Weights of a small image captioner.
Model: encoder activation swiglu, encoder patch size [8, 8], encoder layers 6, encoder width 256, decoder width 384, decoder layers 10, decoder norm layernorm, decoder activation gelu.
Training: adamw at rate 0.00082, batches of 128.
Rows from block 3 of the image encoder of a small image captioner, named by matrix and row number. Rows with one number within an expert belong to one neuron, the router's apart. Each number is 500 + 50 x the weight over its row's rms, rounded and kept within 0 to 999. All counts start at 0. Numbers have three digits each.
Before each expert's rows are labels from the 100 images, of 14976, where the router gives the expert most weight on average: "top examples" is what is common among them; "peak at" is the part of the image that holds the peak. Only what is clearly more common there than usual is listed. The data: simulated grey scan slices of phantoms with and without marks.
# router: router (encoder.blocks.3.mlp.router.weight, 32x256), inputs 128-191
# gate: expert gate (encoder.blocks.3.mlp.gate, 32x64x256), inputs 128-191
# up: expert up (encoder.blocks.3.mlp.up, 32x64x256), inputs 128-191
# down: expert down (encoder.blocks.3.mlp.down, 32x256x64, transposed), outputs 128-191

# expert 29
top examples: limb; low contrast; several spots; finding: bright spot
peak at: bottom centre; bottom right
router.29:507529412566444475483507493476476392454470456502558505508561545520541495541487414456467597496432489590511584528500520533464609558524490502514502538454468487514526545465436531483521442501492601
gate.0:435411527510467563571496408524388446495501449450517545519515503504580429544511456529522576490461464494573563422505501449468537508536421537509536484472415432563439427529553635490469529611504544
up.0:530500451553460492477535549508646492446535504489501474504434405439395591468555530516508513507528449449433383564481503553542468478492549406532516561484581516418584512490482370521552487456466504
down.0:445450503480472580480456449458496484561530494428456510410542515560559483494532476446531542444513484385495538483480542531466470578498451581589493592514460428514475457527460530552556433561460464
gate.1:554533488463419521438555565473423487513430489435525535558558534560590533571501556471494580509463495498510547475471437491533621512494538473531567504527507515537423489525455556486497472391497405
up.1:526581449516544594429498523510469428487445466528481469542540438468600474558482491444566531502372420493489570568479580478479610521524507421478459493549526511510471581525513510508508436381519405
down.1:500475533468495451539454608489449500540412480487482471537635550432490539522501471509562464523456556492531603505498518466477551573481444494438424504449570458464544437423556477548486560424561435
gate.2:533593385489475489488504517424468404550506502490461489483544539520526565511451501459532523574404403445419568500483527502504518524436475530458456596394434566500477519429490467517521508476509530
up.2:488459491528471539466539491439495542521521594570537479439445477476456482520517503511564533510521535524492350505507465479525504434473515418492489513538573540494444498526500529540472496480527492
down.2:428428489442461493521477380557511509522500496512519523447471447516450499490496587638514503467510594466418401512450456496432527448436421524513553539532507469526489588527501494446409498475440491
gate.3:446428508510491469461464448500540618504535507427514574476505443530468457423479556536460471486428567515478391477497510474547473497502529445497446459465504612500416363496457605513397506491420541
up.3:595477565578497522514426489612482537537575476464481510466543493442483483522472490474556509479442466428573550495479546509531516459539474548423561449615502452471555476630589546564533577410501565
down.3:512528578522513535522489541481586566476522539564426489542509501449445505475526449523528391486547562474411603510541429530533514378439476463635457578483493461498468418479544648571488480475499448
gate.4:452467502414538448475530436522540569540499459507539480469435554466478573407550545505398414418561535515381498425545472478439485508501384513638551420498485620523430457510441531502505582460353502
up.4:386442536451518608527529428585534550469657595522499500637449514449513398416469519399566492489524563492552516501473499486491462520548519441468457453397513446518496497547539462520517548631488502
down.4:528531497541380462486521541479464532548476521377387505493462467502541414471513546470563449459441546493458529513550438531427450584511418515402567532479461494496459439505425528541494503447444541
gate.5:548446463498421570498555520449467542480483550587530549481482530561460492487440469496469551486492450488421491447475423519439548495445525411585490599492488541521504452513492523431460581500446456
up.5:554471546484411473514535502477493621527491475575515466375519586499449461535522382568449534527577491554424460557505428491421498454473474438563530534464483561528401475445476519497502527501455470
down.5:586501474444534403481488465500474522417479507466445442484486415550444487579437463516482478488457410544464446478541468496543616575486485459463499475498515535507469546488552439437525522539503640
gate.6:540442595545493547438494523409514501471495472400487386450465459492544445504515495473525427521443484482516529440461459629365503460519486582551550522607359540599539482474510504533526496488445469
up.6:551510459460477587521475505515531451517541439463544537483531564438549633603488543553460534542449495545569564430437495529496482520551449612446493499545438511445476492471480497584548524462421505
down.6:371521535426480545435403507418490562547534568498418568513479528447567530438516599481482582538531490591490455506518528480432478488526453426587473483445546576429508531519527470529508476455572505

# expert 31
top examples: chest; bright spot
peak at: top left; top centre
router.31:560557460518400535466509469503436456469522443488522489556550496547527547563458521487545523568479560492502579436464518488443497468543565486508511461527408452547460409633469527391509445486489468
gate.0:529524404511460536501556495390521433394460495535487549488446446496500374477588459473521439485590510633475521513558430510544516565545506534447461537565475429564533549518483486487423535543485561
up.0:455490431491493502571570491429460449451481480493461484459509479441564495551527532489525546513517466509453587434619442495532516489504495593528551550508474398517498532473593469511444552538521498
down.0:438443463501419493491496461477547604472545464458503556561537494559474503491567556592485505425609489447436472422439484483465540508482490452458466483466414524590506473492465494520410574509407556
gate.1:591519474481446510559608507492453515542425465571492563455496573529444481476565552528575507513507456538362550494499463525517497479467479534458520506507499491531589464511550502466516503548389517
up.1:484494491548545477482386460476548554555486465401501507508512541472475511503441515443433418464509522470633569422526548463413546492502467491498466546547457611470402455416437457490485605430435499
down.1:491434525467455500514446427530477438486491458454467492449528455527513405444526518434613561645442517518518493606475504447458573468546465564486459506499665519444527484538536510503439505469575486
gate.2:529477518551450494519483471525417443496496507535544570541518524473540533532504492461485520502496577517487596421499491518466512465573565482556514495475546523584509428574425529439449558517410419
up.2:464466545416537510486526490509522474564549515473484422469460539568443498553516507540458526425496444457524410580528546505473423545481425523466521509532518483516485571470621480574520445481604578
down.2:381488539514427513391512467477535505613460549543450468408565562466474513410551425412413481489493538594502533545507546531501480423518488518539554551483534443497513408493558519533518493563535545
gate.3:498425526529540485501562630479459621508353597445520577426536516439448488471553539465550549457563444414451596431554481556593499479462462426545512586395524499531552460461487489394563524553486461
up.3:496551477492476530516432503486516477546584539504481428499524477596500470488474559627532470627490516505486462540507489601455501516534432520430431399524449471424499568519488508573497455384558457
down.3:425445458582437491473505468487535450449468432536512492454510519438523539481522476483451588591536562503514555476504545586460542469492500414443474547436591447509519364572464522541544494516544593
gate.4:483564564434507472406483499553592468591594515513467486510523527495459412492484575458477487538433544532483479493431568435454446416521430415516525464406509577547406418504450561560524504440437526
up.4:483508590496530522450536435599511512565493451516433556471520451554458487456526455478421537396462456471562435664525444513552527566514493493504502561448482506478480504404516504635506448519498515
down.4:530570510423512468464489548480565522487581569496521511467510468456477551486511484492441544571533575575474437550539547506545465500495631561530460530443555500469452489448524524547479439487517470
gate.5:455433514468552481517508531510528560532533545502464488550471586454363622500497533550435470503573478458482525461562491613453464434494447491501506524615418496489552503420516505505524501422506450
up.5:555435507498468519613481472495469608472583506477472498559481534429481596540483561549441408510589544471463526404491399503437575449501474536536464485587486489464471512588398556387495589503483456
down.5:526448532515449563495450506453507497536534500431535480515516485533535506528476466493529487578503497557494471586444504482641418414453478548526478500571586477565432597483407503427456475458553494
gate.6:493448484491547422464434549504522525514542526529466547462431437486462550469473477563508514507471444503530531433547447528475422507510453526514492531512525496497613513500540471486600369536458635
up.6:457463610439499543451457439530518490555522520463470508541553510552450392430454500479422520478411572513543456520477585536549452508513481489394511468516422477456437473479512497581477517518532453
down.6:461467502495498520609588463471491566463512504391484418406465446515565477463490500570480507509470450480463379541501511392514594503448576582468560499551494543540414540517426457607458555534466500

# expert 25
top examples: belly; crack in bone; low contrast
peak at: bottom left
router.25:459463545534455476527546563538455565433430569483543566519436417550413500554540571505521470507507529476538537472438507441508465467506537546544529544484521470515638512529519533481477409556450588
gate.0:494475544558527496567568490538410578546511512497528480534474452533501546531475571543538351507541503435407528429487453426476577459429472405536472441520469583582555500564501503438567525452396496
up.0:446566437490518452430430528481553407457560460532457472444550506446573481479502422481504568474392517538584448576496505515501446573543515615482493509492456483397458533466550607616447508511549439
down.0:540553531503387514382447473489539493505524538514513496489594621523530472497381543513501566463460509559513588542478495525556470438523491523503533461495539408525531492454538499490521429462559425
gate.1:440502469540458513652550440430531525483590478597423529422527558502521497508537510504532492578501469519438484537434466477493431453549438526486497514402500519505452566504485573620427589481437377
up.1:557504511478584408491456494528512475510510506494519464495470507508435512469507392508559529409482468501479502520499469408463593528574425548512524442486539475531494591524588526544558490450535562
down.1:513484524454444526543505508534436551475536521508497534502480472515562526553597523476536508493521568493484453445417455517489421540529466489511419482455450500402588508490468468518422435452413358
gate.2:497507470493437408468472504450486474447558448613535467496590442556470460525434492492387544423461530583520521536478436516463601548479486506412453428532502600505548459482536523536506500508445523
up.2:468500561462486441435500505528580539405509437492420381457470453520558520485556553520586549386573521421495505577488505510377472499439497449502462448421447524388479489508399530479512581503491539
down.2:472505526466580550462514407602425452532453562468614471516588403514450438538586555493445542536535527429592549561520521503458462456607419429504400441401519508472415474476431523625492494581431534
gate.3:506500511456510496539431521462551445569577546509509476513659488544456421635519460442450509438446506447492452530422522487548502493531471508502529512439548467530491640464483524538421514492456470
up.3:414471539525475503467536489557478514549565510455578454443498548505494523497462467531494489589524536481474468458433484488551492464429518443511526474466481499472435534513474479494484412565510613
down.3:458473436491455443402496421502542396401423496530583512487568550435488401471497486429520504495399481614445492527449459487521502452489562563558548470403577487511486575501464492422478497514468517
gate.4:544395591443509485585556542469480531471579629430450444552536395519558419424489508493449467495571539450505455466481471500362483602550480520512519645457450524482493537418482473504396531521442466
up.4:415554370538507429468474543495459515475439438585568507476542517514489467615532439461579435558416510506579553518535535514552452549481508510458460455477604419493506557663535560531636367418505599
down.4:495478467456508554484494533464451472496562484497496439511452511426466535563529458538665360606533520415574451581580537531563420519481501472500562509531443436539551486484553413535533441588432511
gate.5:456480468528480488461574486350455386428519560415598396508545457447516438510537425513499522395505510493398593577604458514481461542466515500564478417469531516548499687515593494486532552561519527
up.5:492519467434440554532540477526423565495537384533329565483531479585572486512495552531354523533476556567499451519481490476440454473527491474478491551494479511419496477562472561458456516520486470
down.5:541451489449493586450560497506447444549562573476496405576461487456556555414589583508487358544551497535486442419370497494439458413468452503478443487550497536464518524514489523511502478494455531
gate.6:511568539493517457520554586535574449476638525431446574520525490527510556498515439533496327562465460464469511540530454483412465554497532498571456507458457444508497541511544513607531501517384526
up.6:526540546471526385517574473518583515481559563433454598532554484512490504499524479459463323592408492515543550505523497435430440480547534548526470536434461440490462488493571521569491529551437518
down.6:483444492601442576501422486500512446478509525567497510527581535429473431459545531528447506598467457534483549504371447476500514386516558491426520429462494476438518479517455628438562474454501467

# expert 14
top examples: belly; none
peak at: bottom left; top left
router.14:503505485647476529453506500555446456423404520519599455453540507445465578505456565404569419400527577497539596489461527466445525537420505563565526447449588447525597526396552476606578342525528574
gate.0:412441465517454573490481492473453532453520442537520481500500494591525536507536407482443438484582529546391482486516504481491471457533490394598468504441532516456497522482438532570455500535429584
up.0:544494495481423562436456536538547538398507519452500480551463505597503490507448413473507359575512501572501544476467513492448484444493567542582421560570513490440487489535525527540507487543531554
down.0:543505446567565525544438472548481432486512499485526577512496498465546489471501409482488497392529437483525482512532434513508448520384495538544496584579554477526515427485509512533504518621517541
gate.1:463535511483505549528453459518469538500557475495477461397453568486505454463631557547509479521546476374458539507532524501431427516556517574509518532490498489515492468416554566557443517522575520
up.1:489511503497510511516567483574459475501532506444488411419431485492519491597628550509604422539495475441463495527467442504501511471496492492565440466469502504471473521488568555548426458545534534
down.1:550522445477537539472601490493513537405478489536443548611478546552449490454544561513550469502524524457541432574449484457465475542568565487402396466442508394520524612479498488470413537498622514
gate.2:481463498482477489516536448476509491435454529494535453563538533454520516505535504512543400536571547452499582474471521500516491549439474543542487537574554372515463534477554454433433467436517421
up.2:494603502454493462525496550440513448564505471460566450477575586510432480540392495419497543514485407493521629477497496577456518548482451537508523498504517452455399498532587466457507552444583562
down.2:441500428504374444552474403478468488458448509419360549468470525438537510472519418462419425501569548468389465609495552493418424479553478528570419424437441467415530446475483471528477534488439475
gate.3:480526433382481568498361472530544480552546478507608477480496487592480490469424496548455496528529495522475550503563475471624367420645526442459521567513454483481457535482598528451422512470456484
up.3:496426473410471534514509506623519583534493510539454529510553565530553389481463451533508473489441465476502531528525509484486493434462557452551482509441545562495516533442424552470566487462476516
down.3:451500517584490558413557548564556430495491418472505530472488534461554403523594489506502547477475488490570570523511465491437406473508574476555477459472579526503518473543451504395484518508357585
gate.4:516586544437497458460490527529449431548574493556574481382478556467578476439492468467494571475494435568518488470538580454476519442379600585519460540497411531437542485501459496535576522553432505
up.4:415500537536527525589528396519542566445550546491494578494525470519513523506370509545574487533488515454448440420447517491554495478440563537499441405498479547527602449500492552440524577531479487
down.4:509586442464479462580560528455512497472551439424398445536499599458431510487493532533487415484474518521530526538595534454481554564492513546548550507468599512550461515479481454553564471487490513
gate.5:495447492470479471499371501546544505498425533459578600400643557449462471482425522525463423497532629537550527545499515517419486431501504509543462550515538508498552496417509484546488519539478535
up.5:521552534472421476516459441481526468521521544475509497460558495480474479551428434388481499428490626494516548521544479478501511487569477455506502495539514508523424444450522511585533596487442438
down.5:424467521490389534545481494459402550419551505483485535574470454443468509528517479490497517535467443447514491475473563525375517577458512446563546436492479545497505460452421520468504565392459524
gate.6:489500516561502545537554569570439614562555562488531491556488487624497537570503585493471461564469547545452492524564503500550403510490476518470440438505525587386496461618472505431460460487569488
up.6:516483527543507458484480488488541404442390527449595428431596529378459443464557358503449623471479454485549526455511540461506570475515461472534533566515467512545510520425487486542514562525524466
down.6:520529503465504521500462567510601526489535553498531556548541431549493583473499490560553424582539522490532620531478535498468502522496558553484516430530534478470564506561484573429527490508530453